{"crop_scale_min": 1, "horizontal_flip": false, "encoder_weight_standardization": false, "steps": 8000, "batch_size": 128, "warmup_steps": 800}
Rows from block 15 of the encoder of a small segmentation model, named by matrix and row number. Each number is 128 + 24 x the weight over its row's rms, rounded and kept within 0 to 255. All counts start at 0. Numbers have three digits each.
Before each channel's rows are labels from the 100 images, of 14976, where the channel reaches its highest value: "responds to" is what is common among them; "lies over" is the class under the peak. Only what is clearly more common there than usual is listed. The data: flat shapes of many kinds, plain or patterned, on busy backdrops.
# conv: 3x3 conv (encoder.blocks.15.conv.weight, 240x240x3x3, each kernel summed), inputs 48-95

responds to: circle; largest shape: circle; count: one
lies over: circle
conv.104:128128151095113147130109130134141153103139093159103103093110143132121136165127141104190128189110158111097124160128139097139097144133146130147129

responds to: count: one; ring; largest shape: ring; largest shape: circle
lies over: circle; ring
conv.176:129129164106131161131108092156118119127128108178114089095130082055121167154130120092093128122158144066113121133128152175150102139069109142179124

responds to: triangle
lies over: triangle
conv.165:128128135127127156128098121137082116142132107144127144083177110156136109122128116141144128131097128167175092084128109126123143126145126124117128

responds to: flower
lies over: flower
conv.107:128128134119067136128105114172100130110125077135107093161134195101131139117128129186112128152136118055065206147128125097130130120120109133122132

responds to: circle; largest shape: circle; count: one
lies over: circle
conv.34:128129138144071121129127131145175180103121105141153104123119123138119227142128114118127128102151139067153132137128133134123159154159081161151129

responds to: count: one; pentagon; largest shape: pentagon
lies over: pentagon
conv.120:128128124124161157128118123107151139136119123100119101150088114159125075086129122141165128100119130119136059137128119169132157111120105139128127

responds to: count: one; square; largest shape: square
lies over: square
conv.171:128128147135113180128119143144153141091142159135114130131121107178141128129129143129109128129143135142160138131128135114139109115153089141127127

responds to: star; largest shape: star; flower; largest shape: flower
lies over: star; flower
conv.207:128128133116104113127112122128117133120139150132129148107099118107113141101128140126119128137164126113113127111128126184122149113103122159132130

responds to: count: one; hexagon; largest shape: hexagon; largest shape: circle
lies over: hexagon; circle
conv.13:128128173130114140128100131181143150148122085154145167142117124136129174069129139176122128133111146112105163132128131125134117155126089149152134

responds to: star; largest shape: star; count: one; largest shape: flower
lies over: star; flower
conv.218:127127133117118105126148128153140101146153129107139122145113202123125126111128123089134128096151152095115107151128131147128161135152121115127126

responds to: count: one; square; largest shape: square; largest shape: pentagon
lies over: square; pentagon
conv.128:128128118109141192127126126119156112148120149117146138123098103110134097130129121114169128145110120200121099086128117120124154136095161127145126

responds to: gear; cross; largest shape: gear
lies over: gear; cross
conv.85:128128118110167069128124116116125115123135113137173121117125079140125108128128139148135128112074125129118158019128127152123118131084128132142130

responds to: square; largest shape: square; count: one; largest shape: hexagon
lies over: square; hexagon
conv.178:127127161120146145128075117109137175112146089194109143109122127097152149165130150083175128134144161121114139123128145135144131163106135123152129

responds to: triangle
lies over: triangle
conv.71:128128149105106141128063121127143150152133170133103111138145176089132143132128132132122128144180127134102132172128117136123137105113146138109131

responds to: hexagon; largest shape: hexagon; count: one
lies over: hexagon
conv.29:128128152133135108129170121148133142141141078144111082084140120123119148168127135167176128169114161099133114136128144136138111154112112151159127

responds to: pentagon; largest shape: pentagon; count: one
lies over: pentagon
conv.92:128128141132139096129143127136128099097101099149174131137137144156123147140127131122190128117126103149150108117128147117124126222139100117140127

responds to: hexagon; largest shape: hexagon
lies over: hexagon
conv.123:128128134158127067128153109131140139155121119121103102108131181159129127095128132141145128131138134069116107164128131133130155113156128129138128

responds to: count: one; largest shape: circle
lies over: circle
conv.133:128128129087076178128126114184147158109153149146090120129150129105123116114127139077137128166195136130102127147128121124134125102130078125121130

responds to: count: one; star; largest shape: star
lies over: star; flower
conv.7:127127175129125176127075121156119120139141133149126130168113162111155120064130136163120128154154124116057158119128136113143122148121106148153132

responds to: flower; largest shape: flower; count: one
lies over: flower; star
conv.146:128127132129144117127127149132132094144117107135145119119111188110127097152129126135122128138126153116103168102128128146135123125175116137127129

responds to: drop
lies over: drop
conv.76:128128116095075162127077163168107131146125116125128123146121134125125144129127124160143128166161098073115187147128107102120084100140106133114126

responds to: pentagon; largest shape: pentagon; count: one
lies over: pentagon
conv.186:128127133127132131127155136136156133136120127125135189149107136120132115100128136133185128118101098155117081090128126109129146163107118116125131

responds to: square; largest shape: square; count: one
lies over: square
conv.203:128128136119115114126103095097139171108140114145112135100121094137165079093129145119185128107100125146110100131128111115131159116110122115106133

responds to: gear
lies over: gear
conv.102:128128117133143063129140144122163102142129128127128192120134161143141106161127133117140128136133128138197066144128117142130180111179133124131127

responds to: hexagon; largest shape: hexagon; count: two; count: one
lies over: hexagon
conv.63:128128156094113111128196132149121134148154140133164107114122106159128139125129136132071128119109138090143105105128157149130101120126121130122127

responds to: ring; largest shape: ring
lies over: ring
conv.162:127127143070118117126120143160139129090101108159149041097122150157124143176126132126141128160134142116081204096128125168125072108092111122128132

responds to: star; largest shape: star; count: one; flower
lies over: star; flower
conv.90:127126123113163128126125112116092112123124123116138148132102141116118127129126111118124128126128152102123115123127116152128089108125152128126122

responds to: ring
lies over: flower
conv.5:128128115124095120127124135092160125110147143137164102201103122138115139095130114142153128153134157146136153121128140143138105124098127150127127

responds to: crescent
lies over: crescent
conv.215:128128144112141192128112114116171161173115126135138128138167178130129144116127123135123128143135127134102111136128110133131130116109138141135130

responds to: count: one; triangle; largest shape: triangle
lies over: triangle
conv.209:128128139137098171128101145167126142096131148141127154164142160106127144135127144121129128166128137148091123139128124152133131118134111137133133

responds to: pentagon; largest shape: pentagon; count: one
lies over: pentagon
conv.24:128128138123134094129153135128141128099118115134110083083152114128119162146127123154204128139104134136130112122128145116122104179109137135133126

responds to: hexagon; largest shape: hexagon; count: one; count: two
lies over: hexagon
conv.227:128127127148100121129134108141151130149153099126135116108128133170138152110125128145119128120096136115129107086128140092134120134102153117120133